{
  "encoder_arch": "quartznet",
  "model": "audio captioner",
  "dataset": "synthesised sound scenes: up to three everyday sounds over a background",
  "train_examples": 26041,
  "time_shift_ms": 50,
  "n_mels": 40,
  "hop_length": 160,
  "input": "log_mel",
  "spec_augment": true,
  "win_length": 512,
  "tokenizer": "word",
  "vocab_size": 93,
  "encoder_norm": "groupnorm",
  "encoder_activation": "relu",
  "encoder_weight_standardization": true,
  "encoder_depths": [3, 3, 3],
  "encoder_kernel_size": 11,
  "encoder_stem": "single",
  "encoder_widths": [128, 192, 288],
  "fusion": "prefix",
  "decoder_width": 192,
  "decoder_layers": 7,
  "decoder_norm": "layernorm",
  "decoder_norm_position": "sandwich",
  "decoder_activation": "geglu",
  "decoder_mlp_ratio": 2,
  "decoder_head_dim": 48,
  "decoder_fused_qkv": true,
  "decoder_bias": "all",
  "decoder_qk_norm": true,
  "decoder_parallel_block": false,
  "decoder_inner_norm": false,
  "decoder_positions": "rope",
  "decoder_prefix_bidirectional": false,
  "decoder_connector": "linear",
  "decoder_tie_embeddings": false,
  "init": "xavier_uniform",
  "residual_init": "zero_last",
  "optimizer": "soap",
  "beta2": 0.95,
  "lr": 0.0028,
  "beta1": 0.95,
  "shampoo_beta": 0.95,
  "eps": 1e-08,
  "precondition_frequency": 25,
  "max_precond_dim": 1024,
  "one_sided": false,
  "adamw_lr_other_params": 0.0014,
  "grad_clip": 3.0,
  "cautious_weight_decay": true,
  "steps": 10100,
  "batch_size": 192,
  "epochs": 74.5,
  "lr_schedule": "linear",
  "final_lr_fraction": 0,
  "warmup_steps": 500,
  "weight_decay": 0.07,
  "adamw_weight_decay_other_params": 0.01
}
Rows from block 3 of the text decoder, named by matrix and row number. Rows with one number belong to one neuron. Each number is 500 + 50 x the weight over its row's rms, rounded and kept within 0 to 999. All counts start at 0. Numbers have three digits each. After the name is the row's rms in percent of the matrix's.
# gate: MLP gate (decoder.blocks.3.mlp.gate.weight, 384x192), inputs 0-95
# fc1: MLP up (decoder.blocks.3.mlp.fc1.weight, 384x192), inputs 0-95
# fc2: MLP down (decoder.blocks.3.mlp.fc2.weight, 192x384, transposed), outputs 0-95
gate.91 084:493466581465478491454608455532504491574461456593426492509453487494504416617474558584578507461511473502375555440486455415468461488574378581485535518565440579454578514409494571451443544552604551503474467440464489536448531566515411528533555557580507480518505479545483518486589560464566560578
fc1.91 085:489473565532474529451545381546461411511584467456508478496418499491511462421472519549541560532450516483471569415480622495512474550519468517464386535505551527433476522349573601466498539517502463485631538429479592538513480580515495413482434509481479463492545558573569583486592540423536537481
fc2.91 089:413547531354471608572501464528490457481491486470520569525473516460614499522520523452501379538463428479455543428504566521517523519496440531481424554477522529538491506506440448475504572481551586565502465552485515452526433388552592570511460493511521508536450546556508414420585546556488447524
gate.92 094:520508454462570432495487555487500477478500479472553544480557528463454377427491539511521518408503455435464505468442464549481529480515510513480474476486503530541448413542601571592504498431599440525503525602537451521464486386492569508409418509486507373494492515539575503551398442527500417533
fc1.92 094:521575486540535581493480481433517526514416538493540479455491459538441483505583434537447453458477469503531472512477506499474471520544527544448413454450467483574482405578590566449433454543551488461524432465518542506466568437512590500423541504486472515403420519536503430419509420576531476516
fc2.92 097:499469457557443514534472552555520508482545500467472435500471469451442486453419513433597502543570513506558527588436424458578448541390462461587587442506436476598484489435532477549544378533552432525490434502436467482516574586509517499543520468579595487532481478438517452506495546528435466513
gate.93 114:485525585466462462510526554465490526466584526519479516398467411545595493519396470515504539425536517439423503487417454498524404568589447542521402467478575625509538463527560492501445532542553534536608475506540424453495469530502541520488567487469539505555473546531491408440512468469518468521
fc1.93 103:482422473537515524585535474516471485514493505520508425534540505480588453474540490460501384627430525442542500570472536508445544443497524459557429401594512493511451520480582526417493490488468474456566577527501506526466546533479458567366360476460556528506496485494505564533540445434489455544
fc2.93 106:469431490488436539479489538530525501569537612543493517386571417529500500501451552496425564516483474410621497565463573523549543489492529604456523506408501447545541454478558449487444558571587514554518500541479533520482514553474506585536504517476515502495543531479396477555419476590532455402
gate.94 098:529439482502538534388548562542639445456565464510537513430513501509526476572440502524510529508509553423445468523498557513446461499452461467517541471555514481416402482483523517456417473484463521514521535513501473434500473538463416502432447537557416528449429460392483496518518475486434541579
fc1.94 101:445448578466536440410512553512554460423481492543505455391433501514595517634477530452446465477430415493528475456636503514501520501494545542558554552515520583466525417407456485433427524606402523459496532592444500466507461533477481473444578527554421472457553402469541528500533538511509500463
fc2.94 103:547561498428525460429522496500490449505545510522455434513485553513471481437380489456494509534481520522518448572522580592459393583536503496568568566533551554512590448470475582488557498536469513509479455507488605471524483528466544471479413541455358467523583490549497515457499411559473466586
gate.95 109:466524551456444327490545486499446592453423551500503493468497511540500506500531515574522445495581433464523440476518436442550508470559509444597516500518550410436516471401395537525461539545487531472418476438489497523527518457529570494498619484560463511474477508530472541469506518511509588449
fc1.95 106:636442398563415482502494474591513492549495554531481473527463557488530479520476470516538522355506531433510485519530461452543433570516522523492439568557503510647497473432462586578473518510518550523442476418495459494400480478477571514561511505432463469526437486459585517491471484404440453443
fc2.95 108:484456523516609546571469527502423448473509435536413557536521405437498589474471492495549589473511439485483518443494575469503395483548414475463621485629480569474549496633527483339483435550540488453463523483534448496481521590464395504514556534480487469520493470497429500510495604526506562471
gate.96 098:491453531523478464528493455435541502488488487585495474442486474510498581505532472513569394389575463498455451450491492438498461587396506495485529405475421463463496609467492461540615565559488548624562504503526529480566461579511599521469534485534526621472491518452452467428602484524524524522
fc1.96 101:498520561548476486584495512471531503593464429432591486533595520519491450483483627433523491486489503493449558589421531448560480541612485521485434471554436494473441482465457492580567529539407643498591547533578474531537540478525465535501501451490476537465478535513485538420514403487487473477
fc2.96 098:428500500392487476505559527498551523442444393502445464566454448503453632469481397449602463437421528492445416448518516519496558504479465583512517513372518473623524475575534455536437538531526452497415498616519524436519502378485596455608474482449412513460521533480549492493407501530496564433
gate.97 093:494433482493521545575511481471474490517552589454488464448475492444477562432523509560501434461566442503494478541528521553510494508584564505487553498469453450515480539490545573543432514505485544531451560503478551445455431527494512503478468483429613624512415476510574477495508528551544484556
fc1.97 095:599494600556473576537523470439469531524395447406514480525515550503620508548421479432501481477358460522547506511438493509581582423438391452559504489613506505480504529528520389459482502435467601444463449472465502449401520607473502498509471512496548481545491473546596421473504428419524494517
fc2.97 100:546482558579490529471606469540494439571471590449571491536474491472570421471535519480442456438424544451399447537400523579486544504546533516504351613477528543424456489430491489545447556461533523475475474491512526520539508547477541529520462509520486560414470521469474507486477423425512420578
gate.98 087:544586524521415520564508444461516497502562511445526444592414520527471526556504509495492441549583532465425535526436454492501442533435518508502516568521501443501382530517534486517632524581403523518551516507480501550440465445518529423461560498501522533499517501476479614472505557487538576468
fc1.98 084:536512432512498426493489533535465491484527445533541497489456487543586582518478504397538539561449559444600536432432444485484577546471540484543548508490434506570482452507511562512633590334563506440554415505510464427505539529508428472534509443461443497463509572458501505506460537486526513549
fc2.98 083:433499460400500528523531582467493554609414573451510529488502477467501432575570549444517613502476538581595521489476484480510555508474475548520542525481528536553611482456477564463460486531451505545565564496572638369494477511498480485470606507447482440547480547430516556444559577510409558397
gate.99 103:438520560611416496481538361545520445520449463510448478538511496537469530572507476551483485407490560520565511474569496503472501553496487507498524541573500405484516516514538521555476570443447457502551453395531515533602477548492576556584533486476508401512497529447570475450441468476560470456
fc1.99 105:477491393502389479584513475413448488514497479567496503520601463539484529444552467523497414547444526546511446486476555446459496424457439577569512502549537535464553536512515428346597535493560394503487540443477516521467476535534436488504494497445541603524488518541503483530462546553554460455
fc2.99 110:470400567445451565549475535528459485486474533480482558478505542514527468623479529443531544571477555394556508517520514497548467514480473564526486444433482533524515439533544508507533592464486470553535544466474520538453401459488489578449486490442511555586500513514466470476480504580425481579
gate.100 106:575436484486480451478482526475506437556547419508437528485572508448450549508406473628469586465509414515597551475459617509488495492437472467464479605496555448464550519503505459465577473416540434448510501536503528467490503506503422491447511498483517541477607472421498467526428560467532534511
fc1.100 106:444463438524431451540411505430481510437510539542575512492504547475597475522547593421624447435492473486547447574504452350510472460569488512473493432429503541466462523497491427485487528505470563582461519558581399544395513462456496470551460499596490561466490534463470562450430500511432480445
fc2.100 098:465499511546606451480590533476556570487393526533426556490507472554400454436507452482475517483410545503493502511425515590453565521547576429428464438518547513487560529573527491546471498582498533567555604588426442431498530492417557497562545571406521535457438553436439451575597539521457470522
gate.101 101:509462429521475495474517524473505521465435546518476445534416503506513520545451373401608493457457509470538549496568424423480533541476498517506424457420360482535420522465560561507529526472366419470423515442478507494474536437497538469544554518408501482445452539533567488450447537496512594528
fc1.101 099:516489579469500502517544454484437482556544464459562509535452512513501488434409499617505541537535393547487510472515523438520497518535479555543567601513497415566570472511495551518533403501565536474508444558523495456451534468541452464581368583557447519491528513602482569485500451457450583456
fc2.101 101:434520472487477353563483506498534503543446593522533497499482501576565510415496471444492428402464511483495450486426441565520450478524599461496498545478542548546441466505488489530512497494459476520564483513427504551547477564548520519484456478546466461461528515490513478523573493501534501515
gate.102 100:444485500462484611523477533540445452568624469523483512528500548550568550542443587563454509397583436532513466494483500565515492514431577470538558499492517439478580427454476560572582542549530514551565415490457538431426478481487419490483486539527562524498362536518422607546499606466493498530
fc1.102 106:606554373538485405503509468473656505495464503622547560429469422480500507424502492513486543507469549494476588530550532477555533497511450511507560417450586571448417526490521598561458427554530548534530534538545507569435512450494489439508495467484510473581483500532483389481495533471538487522
fc2.102 105:514519611554454371442444544548602456468600485483575462439475474534483516455474520562476506465524583585550496470490572508454479495423500494460521538564453450483526389472500445514611469566535540608535473507491510446543450521465520479471497499591475548469535434470509451504488521547523482515
gate.103 104:553469404505544469481514467480600422493559551485580510485585525518555557507474452536507531424449530547522432430491484455513572418519576528534461467443534424496466520582519517532523419459474365456568510505475407542464518554546448519487509534399427557626458416627493519449584592581509450537
fc1.103 104:647466531496501431458531483480471550477472520380494464521534497504501365480351549609545530501604588537498546474568459444506488469498421545394494537498541602549511439453539478580454485492534480490577473512438558473468487542534504485456516522531447461502488570454452521450551557551437490436
fc2.103 107:566489483517506531451466485499504528502427539489445589499488422452587470540538508465439536604434433532546482467507476439487363438493538483518527521464485529544408485486503586433543481534564492511499431595424500451463453413451515508503552550554475415472554491513462461511419424513472558467
gate.104 104:472545529444514501440466543475400517443512558496536500499506529553462443490536475545502518429507515558496565501553514593589435505410434464533411545483495528465589517546521582459592472442502414486421462501489537555599472488532505528461463472500481519503585473573473430381438488554522497520
fc1.104 100:452439621502436493467474442458460429496412488509452416432544440505495436447533429521583479503479467509395533490496532452555515465550520553517549437556485505538524592485427463496540450524492446529556461487503529453436523494583382426521517558507425479488474554433479464533591479401434553489
fc2.104 103:557515430462654511497522556491452545486427485484499543597571469490442465492505436476494533428429567527514415458488514530477509653521500610365592532494554499454540518543515483517524433583458490526552465550542524478462475511433453439425421557533536437588514520521444500421360489492548517456
gate.105 097:505513530418394539539465484529494455592525462553459496559482516500457428590452521583498543485523464534487501537398421519515565491432469542604524536583479548461563495430487417509435440504500498474478432540547443403469461566448529502520513457562487543532547577524557524469545412535406514497
fc1.105 101:527499524531553572515441503481502531458463493443466531500551507522502454443480488555454568565476469486466516551514499485597473545418509426393550428459554527518454563516486507443493474419458477478516588497501516472576513501531539530503528498501441567518501471570477385607443588449466386477
fc2.105 097:464459558442570533563470544499552488544460418552503499434515533474498502494429523497465505538531574550506526473473550433460512476342502468510478418501377574528505560409543479477439443595523456538515542552467422468539494522439542539580463465482460513474389504554473525491504435457443469515
gate.106 104:521502542486518495565569477513568482559542472465468428501561493557509534501350587466522553407591493522533478494505500586468445605488468449545465575553449505516433448513460574591527429457429512542520407555492545469508514507594648516567520559599491486479560460490459482505567535419603476434
fc1.106 098:536568415540437527505548568618492457521455441483491546460499513475462473591601501407362480523451542453435507561522541455502493513486540542460491467408606558482505452540512480469525399555558535512428510371492467490544536531504443506458512503420494415468486570525500522455428463419462535526
fc2.106 096:463490606452430538486517570478550469387498474515540520545453449507545619573452543488435571448512505484519523464556480543508510505484472558401450550543562510477452456459495492585407444355449488518539524477611493411487544443424457475476515442528477498489546575582591505445587524518581367548
gate.107 102:553488629525623476458486582506430448538516586490477455543447479529396458582521496467511497445458405481502510551468546445511577568555566540381482444482513574423560444505530533419468456449530438540472560550466521504452587482569483473453528550442517535553487530465490523499492542498472484451
fc1.107 102:436499517529554382546460571451561524406419483544481484464597441525473541481493485434525532456571495495494462558518490478516586478508487524482390434492581533430568529418504473423472400552536498524525549526476541479424518535492535552453593571485583487621464517392539452451460550490488391470
fc2.107 112:531513507542432566491488525528533443502484587420507482554500446495555450468552496491498446483547437522338507519566546496406462539448449489451429476470452414431595548530457556390459480449460447468470522584463575459494415545453489489485535532452499428520476477545532528516525450519446507463
gate.108 091:479475542538479465545543557476458455431525510463470594536432427479532495551527441453493437565545522590556503478477473518507509486436557566545548539531568480490582450438474567520398515485525470510520542557573556505535412540393557518509507491478434562532516504491495470550475465566486481453
fc1.108 094:516451433595527397590529548535578404404620453453521512519577503553529485493534556511532526516396519439539600400454466488539468487534612550523410572475512506515432529440478588512518513496463476535424473512536495558519486503495493442504470543547527544484529498404530405569546465541441497501
fc2.108 093:572521574530522520563484471538503422469568495483498575453476555432603475479516471559511491548568491519487469459597548466528570579549475499557501474451475593534424505512394506601423433484492565487418535546483434473404514466436458500543443506603486543516471532579520562472490482427518543507
gate.109 095:498470506419517589491436565439501486583469562521566456509472492532552467516413509559554426424493427459464524538470566548574484504493534499467446459496484474466539543453513476469556502615515492504386510414476508497544500460472517471488427532578527499489564420495460479492418414496581466440
fc1.109 101:472422517567504534508548446561466479563519521569467576624500541483453490508502499475474590411510615535487538466481498556550615529432533557455450394505527477569464491569523501501481436518496470472533500486542434516440466515515551491344492505519503472456471532470531581535570425488526482531
fc2.109 104:548437404372501549400500482545582482557524555435450486457438496448485451503488545512438573579566435457429508427457472510471535519500529505503583529468464429441518513535476577528383553478494480602494524470526551484527506444449517442579535496548482546480461457410449520424460467447459521528
gate.110 087:577481565497427403552516467545505544484501598536513464507456597520568487493484462602490461512488515432459484487487544524538501486545558480542474516503479492546504534506493508656419528458493525447438539506506396570534505461458553521564488378458411543511417437545566522461466453529536518567
fc1.110 088:460497450519522567457513600520488528514545581463523505472533406475490500459493443557461564491572464576465480469502538597521549566577474530556460546436528476523389501519443509512605614519470486475489515463590434569441434465428574497601473514397526556525554483570499484399516536550449523507
fc2.110 094:561436501591507459456482479480568480542528510500492604538463554494472529554505502547490549465440376483543462472404461494551449575498543533486398482409485398460465554475558534554476526555484492455507532470457525523440483508563439507390490423421471461471469517499543550611464440508386551459
gate.111 120:533467486550484561556562481396517531514606412562519394441395459521512475547408512517527455530427530367454434561507518446433595518519476415526500502564477512401500491435554524551527505612490516623549509458521430586512494502437455556437537454464536496551512587563504516500412484533571501517
fc1.111 114:485563546503465516522475492526487404546463539456497505517465527584529465515503557428484537517545522548515513511359524478519517536496527527434467540364470435521489540573434458518474453526494513523451394474595545517485574454528489476538525607422484517525501479556452585410534561492418505540
fc2.111 114:470543486523429406509525532526436452534461369441481524488479544468563543488566425429471513439548538558467507474456442530625539487476489564482578532457518474567546456533478440528450475462461499412450391489506516538430558484468560492507535490514465461466481513496580471487572619497513508495
gate.112 099:520560507483471564520470473497470504498403510429508500497590511508545528527499531465438496479573574385466485503535523604525584524461564580557551493434473443531500452500529454543465544459430437451530444481522455573434417523489501461531591560478513579459542550415495411507487517550608545474
fc1.112 091:477603514449395388471445485518511518546424492560529412416576511464581478566543498528478486425469507460585477558562516493450411432420499557621509556579536452457477469490475493499491477497509524517499515487515538429516445459525452479430525466473489583512444532537495535421521491551480526413
fc2.112 096:449437403533471506536546387464512525449502475439548565470522542593498460489397533587439484518609543504502458549526422434434539430553521443621489521436479433442487484552478509493488380538475561531564517448569518532579445477518469531465469485515538536530437443466428481544552556475512505532
gate.113 101:554539587537434497426509527442465502487493466539510495449472598500483531516498541531489463502497541449505547394551492439494461610600537457578557541642471507443493579536533526521503555495554490510493581475577476411447434510529517460519502484550614438500539417507521374526489593577429449474
fc1.113 098:512484475438444446539542519572542522426503495470575494546492516445417525551531481507542529463471556566532533582487576502569570477386543443601447402464516598544476531553571500474479450524422569500463522563551534558429435505431464561456541478487554546555550562637486453483438560538581433476
fc2.113 099:478465486545514440503568429525554471528452498490556489459529481506433443467465471503507508512490440547482506487451535538515449458570508461557516473441411538478535488530482485513485521548547500467505456429465466456450481500490470504531507517460511465531503478498531374420479450543450534558
gate.114 101:579452528457512407436516454498484482416506574539544426475528502466362462456602516483504493446501492440511514439483549473470560497453470420467541539523422509460549511617503595462418520495524469442521467549465457437544465567521484515512484483540533454541588537493487541499531499438526567552
fc1.114 099:526502509464432450567469522550486487519521473465479441437462510512524427522536494394490578549470517519519520561444469470535468418573541600563476466488520512442454532464489502513595441489480451447513611539561430593495539491553508523667470408429416444519548484475449605519506481476411552525
fc2.114 101:547566539488448506485498467604498439375539561496613520487524456481475519501517479560480497451499428489534488462477512414374561512429380497545552477555537511511519497527452473486548577501566535563556584529568622481465563430564462538473472455492492429459378469558441537518440536430502520484
gate.115 097:547551510536549357545456521458565431540476479376418489418441500536458515547477478470602522443488537511468570527539479508481445503573516514455503546507471505514557470461578458561561497478539481405566552530540487426497557466550467542539561460472363449538524470348495542572398550557458452514
fc1.115 097:519525512478586430531512481488486463530489522482539547470462543594543522495500496505431511478515619636492554523474406408475465618444466515474513382424483501534610560587495418569491497560449509508575444446491437440439516470448505496559485468457554577555587532538419488563506526474500452422
fc2.115 096:491548431603529498503573450566509522490456538582622476546480504481532524524592501573529589498480600502462549458495519491380480494505399511457512492474417564550623527486510532541449501509486410485488494422587503447426474531494553602437461593472483516493535544439535492510541562494486522451
gate.116 099:517486571505478454464509480501419532488511495446537464454501504623547537506489539507492621578547521539474534607577519539551473577489466587539455443524484536515557468525449441482557353483594531558654513482483472486509457451600478454540463471483530472578441529471558566529457507410494574501
fc1.116 102:467497555482506538542502568532538550498473479523414583551567509413426512530514462507537420450505514481503478410410479498551509396488454485572565540611532449476521584450558624507438669473448531503457474558553479470453492530478588477411464513501512522425511452529423456469488542562554474592
fc2.116 098:556458489575480464475521538509569496433485408470580463443481589428574410467571432544521513548446448480453518606519479532448516494547493512492441531469590561550498491544471548520536471497470514452506501518487443486606554501519466403497477556383506525512525509484509551474508515518571489531
gate.117 094:457526476513563582511492541498468459431453469463584471574499486528472591512435591584430498493499460520440442485522547539488480527534523530570462513484512449394629462413525513509537590470521541399556457511495441471498493444488518497442486459496521508466468492532434528488534527496545616567
fc1.117 094:537451549532499507480546433438532480590544478470501498575511503493558444537524506478480439528525481516520445552472490457464505456513442442477629506540450503454520479485524439417535481497455532516410486510477608454481566506513501520536524464533476566509419508437472581481439368489393550479
fc2.117 097:480490548541499585470570487405565473499480535475398462563550442527519517558500473418518473579461473572522499568546527538503505474501457412457520558499518482572579519474469403465460462528457501455477555573456370497565514467513521441548450474453428457419585501500419569543513424509607549547
gate.118 099:536528480496507525469490450472497470486491437435529500539440495532495499503547411497473558455445464514599469512469528446476440516361461618562530519454504423512516491414389475429473484446522518452530553574561470532556439401472624504346534475495609457555550541451501552594372546568526495495
fc1.118 097:503429532539551515572555539510408541566524489497520436591453550538508557463458440475503475541519471546594553450547426416503506563468479501549520589491461519532490558453578604416498555511498553537466521438420463426544498531477582528476485445524486462479532482500408508554431555510597478429
fc2.118 108:488441511470509499419456438464521513503478456527493571462533566441417514558494465531420519488550525499492490580475486542545417478474541515431520526577474464569467532539568443458601481469554448530469487441546434498545473509379523607490487503518508385456466509476545418541396581528497493556
gate.119 102:482533554551513451546509500438560505466530496437489498453485546521461410462457435480552563429523537434490442440525532530533434436529486566465452496545599577456452358495577484509500539418459534387581403449461426539415531494458396494388566560518415478559497524435433546475559591568480571556
fc1.119 101:443484590479476346442504561463489513486519409502430512504619469493497546482495462505508496468528436460402542531561499458496538475636401507447510480446496439494542463442569533518488477474596473490431501490528527500505381621523479517556534461530527547496546604486568515577584445572522581573
fc2.119 107:567471530537462526483488540422430438395603470529550432511428455527508510551460405458556513499549470540492502451505462573425580602489499550537394467555466496595512604534471476487475483564418452507424536432535488559511481477554549472561534522601524652501487506536521563498543494533527490587
gate.120 110:449464552572555498493466496481525480477541513480496529490534572520550538437499512518497496534428535438461508479449563402453433525512474623559507550445468443564574547543385533464523478482580574559490567415538464443544407531545476575453508464504541496479511470525505503456448441523461499605
fc1.120 110:516430521422519562557560467522472528460541414463438478502471517583483505469581445446542537552472499533497451531553522567465423509537489547462591524488543393481516484506520570480569527479569500450525515520506473527459439505601573475509524431555587541542443511475513584530452549522509513453
fc2.120 095:473491477567436434568591503567514501508550457547550400550507469490618528459494580481558459600547422543428505454461512510481584525431505464498496567475429547512538459504512599522499486561544501537468508583613466516473508536459496466454561473483508423491449574515544409472510491481466512566
gate.121 096:468537529526535522442494472453521505440488512487470547418520431550395505508494522553514536500570445488403445476464499422480514614515461591497551488442547535513447518501490602548512514499557409549603555482538513502469565468518603430473518513521538483545546429557561513472434569450508365497
fc1.121 100:485462426572588556522532470503466502475527536617580492604417668437493506537495447446487492538545585537572512581556372540443437444554527555417528451557523473472522471513490505442464565509434560491411463523483523578516409511513414546423498412414487498519412527467475474474549468507501523527
fc2.121 104:481588527408573520526448533513619466465512378472546542414463534502421607543535460587460485528449549511518513497455423515496468489514495526500514473544489470459472483523479484475514483465390430493487476508503398461544538495355515496476477556498493505497535406469509497386460491464597490560
gate.122 094:439377436549530532558549540429568518460560491554523527579428478551519523460475460540547511489542554475587552462439429518445508536420461470392572483549405513460449504430496507524530536447494555551506529436597526448469508464551600446496537469585522435461537424376517590485523546533510465497
fc1.122 096:637545433580599499466471536522448488499484458351485440544480550598462482544369519447484537560506499510482532454514491506457477654483466569482493521444550508438493577517536423555427522396448541551469510536503466503582491515483406498484417566520599525492560482509448543361552537468522470497
fc2.122 099:503532567532485561437532509476462505509473466543536469466558474382508457502417511569509493528560488542421502505518617512527418439565390459477487539583554464534484554517511461459448619526520541516547497494481487536356476562451540528578561473499578425546467550510426509561585507523579529507
gate.123 105:495477570441505528477517492476579499582450530541469430514579516539451484482533564519513508472515428524557556469522553494516518425461439539525483407549555448472526461446556490479532401542597539538449550494416548520464414537490521513559423501486457488587530515385527518471613501430547579489
fc1.123 101:551508432551507603431478498511511508490563503431488542548463508555596564524464508423556463381442560438496543482469496545490387562526479443503505499553494444587421462464474572439501553439445493583537414445425529548555497494490511498488464495518488551492542396522399475496447430493418586486
fc2.123 095:521529458438443491449561518464496522391477526533493531491504476469455406411504477553433454464561388554557556524525576446417465522439556460536622543560417519500533524542463496602512518526537515492521526494526489584601505513538558489498463474534467568562568522452523505513463414526478464512
gate.124 106:516457530446463456447530485450585530498533510568418525460470533558433477546532419480492473545482519532508492510533550436518546457526592454472442427545461522462536451440522480469567481495549602404431490523460480490483617532446512393463444422512441426553483560540549549565443526513491540536
fc1.124 106:617504535537500505522485498470466466446529524454457533578595522573466486428553385429580445466483470464521517483460520488454499430482555447510593494535502482505468483529559499486497501455481461542424503376438426444550522513537546461501447451478492463459518422553577591492539491461565458514
fc2.124 102:552480546555448504550439461525518518463510457472421504456487453440602497467554439526500478538557555532511546524597512456471551445508464424482509548609583536434518517481446501467644461457470489547560593433496433559558536593470458504492552507461514594466513521467542545463489482510546475504
gate.125 086:474495580487451445454588450452412387515449567514526496531449510489488472584511415511521612428483496475539486598455474542552562548436432484495477411542470460525502514553496469419513496454523515428427548448458539524482568435510410530476434463585513553566456500483485540465446524541583520550
fc1.125 091:478457524529572511478566540466485462593479607552495458525561486518469513505513368621496531518504529509481474519459553537496550524472510530482452502469419405555499455539533485430501569572478523470430496487500608483548481467474488589570448616534546426517489513585495583493436498494619565560
fc2.125 092:420480553423417442500534446483489560463528452490506530395461501474487529386456468547488559538535638474567437587465538448443545483433533498489577497504453468365528501436523494557444446384485554510504509527512535503541556448478474521460470414516466554521485473597427422621539554543465495508
gate.126 088:478543544592491584470575480489532457462518538458408592497481512422513431526497489394492471547548527530521506597546522458512410456500485463533460521625597570509422506507581475510489505466428479533514452479461528475493517612512503489525487519460562538480474410548529407477460417497509451541
fc1.126 096:512518503586596484522455559420469567582521549524457527504405563490507440498486548489421537499512473434585408486529472482438520505527430485407488560457456569471475472465488445497506436557573407518519502524384559493462524493532504547354475499397467541475455502501512490498447490514490567541
fc2.126 096:516465452523605458450521546532502527510472506403467472453418486420532364477536525557482570439469432451456518361547641571409549434546581580496491491546554489527419526485555553526485457490582368532563556458479500488453519478460597572537439516524526527396437599456487584432471490503449556499
gate.127 111:445454448396426527479509526611536408448448503471546455495514516513637524564477483495444542607510538495555425552546569553544508611495604438514476523380473527431508444475377559526588470450535512477550520471516572547443533563529499519410488423524518496491423469512492562438497442502471537438
fc1.127 109:536542563514503586514551522513510489529534535497466505517475507474485514491483452508453509487433438500526509483507363436430464441492475480550483443533493508530518463536480571450448501468446465546430420402496559516516591455398489437574486492516584470541531451430453488562462502563612539579
fc2.127 100:420502529601571548467532329512519490487568473439547528535548553521545469544566502499429523549534564514466558472522526551449491497418508481448512472582534506471500496486606584554493530539583541562452498503400457405579384496598534467549491507437508548511428498529516514564483433422435499481
gate.128 107:479440509502488523576406464414453478457554615572445473487454475545536585505536517500586491438468571489519496570512562630467396474487519460597470510480392544403455493548542357477441555522524541503563490552476537447482441397490512524560531507501497543450534461536463465472448531450492470528
fc1.128 114:532524476516519501522444457532461566543508521472451462467503500502549477463398497499548516551561487544586461439524469537350519495545476549574512535444445496525472485454511471464537598435487532351448455415515566477551534450505620501534545576519567502491541421501518504487562403488505543427
fc2.128 111:428465492500481420534532567449502473535466565441537525557524464541534570480539514480605365500566510523500490554548527431460494513449480498489547532498567566496545440481595456560511541588581464524471481507476504413509498545602500500481486549430577467517507454358520485458486483502496631519
gate.129 095:497505456497477480523495517475502490577521481437558487509496492470408428500484429600570437393582475463540519466467438536522504573554562480569490378501631488518547436441479507573520448397518489572577499527481461510480437585520576461458548513527612415453474462478526390466568455490518522515
fc1.129 093:457541429431556476500412398407546604477548561499456513514484558473513494453531553457444592589460518564402426503484486418515438405527533492606507544469477566509578552592530561570511539584604547430450488455523495426475465493469460470534483475447423532570551612505379530475449515473527493533
fc2.129 098:503489553469526510496509485514457509481509432447445474465544527550565568407560497528467483535513555477554504636487582645468558562465542537465482465460548545501580483455542517424578468455365445430504494471518581531580567490517504545439474513505478516434492512452521427499517438547486550473
gate.130 107:445487458562488541504552547434454499506501498543546504616562549595469568507492501510397564492516510412477582546464472569550494480511458600464436502383502535554561467585565486504438475465481576451420525490562468467465605441544533515534477455470508486493503438490505493479544445538654447412
fc1.130 111:463558397513439469501391564440501508464557448425537488429487641479438409488563506538503487478458431513505526541533542466552490487485448458529496494465464460472456458416497570439548466475508550510606383442526451524485515600459540477505471462493505449569463455495477435433520519432479533529
fc2.130 094:498454410618434446437567500540503440525590574458522497508596485456550495559509540512435542475518508476472488536441492430618476503516507529496569533544527468505541469504546416515473404447559534497451371534464450480570441440471461516429502515545493561509537555546482435502426586514539493465
gate.131 101:504453542482447500577445449410508465464516409557452543551531574547490529443488519596383507473510499632507488445423402466511497526531519520416500519505431544560496430514559479503563454461491564588428530521514488421497619517543447470506569510516434542474546411466537440446472532481463475421
fc1.131 094:578488481498427567574399499489506496484539530456502542529462449512463556463453583474477512542484551511494478457581436556492532444500408484439511498561435448514406437487452577513564516542540490483553449578510531548549497538538590535534466495489466427405433537567392490488517497492480505430
fc2.131 100:560452432487537504444561393489389500446436425383526490528430500532462485437496473574369556521420516518485498517506417560485655549572513559520467492396476511461438530458397545535522464523449573508469527474437574533521504474519516520494459515531539525422496446492504519486592583460490422532
gate.132 096:449586577515440539478534444485534477510548543513437539502522469505584567458496343612587552474458507524463506346496540484506547465484519477510558523524507441491457399475462538425608539502471537515561467423523431484585469507452536501574480553475427468508422536467476511426480528453429516499
fc1.132 099:457434428487537498488519540524468497458517510535574458529494537549421389501556539467444387503530496494511411543502465480500455516631602507553608454495452570511526575508578516572490517474497472420556565505605484481568525471627521611378473522483597487473485398552530454529467479522567409556
fc2.132 102:528551540524471529571527528500472399514587486473521523550569497523471476554472434514541475420485487448465537515463517470432557523579466483532538603548515471458487474506476552512475497437463484459430442557456428499476489436529457524471538527452357567533601506467528553495542482360547506566
gate.133 101:474510475597521439505503514565486538465406465463473466531471564572411584530530608512459494497448502466478549500444479507484424581413512432487515529525402491480437459544528480538438441522542573511520479525502444533467421518461586525524331507526429449431476405394505526487444510472502574470
fc1.133 106:422511456504425558417501543555565484488409419477483501485524546478525541457389486544532438434484515528492517558568522537486518453442484312572481510477469485527526460490514515574548593492531580506519535452536431406485464472521552483497484549493652524485464420505484537471637503488501490449
fc2.133 103:513562416457460569444487512468483557527509491419560454504488473457453624514466546468513477596509495541450581517573560420466444478500479444525515515521503504522450524482532505477415421434564567445460566501497577493531499535486441499478414571453513593543492458457588470497524474610490494498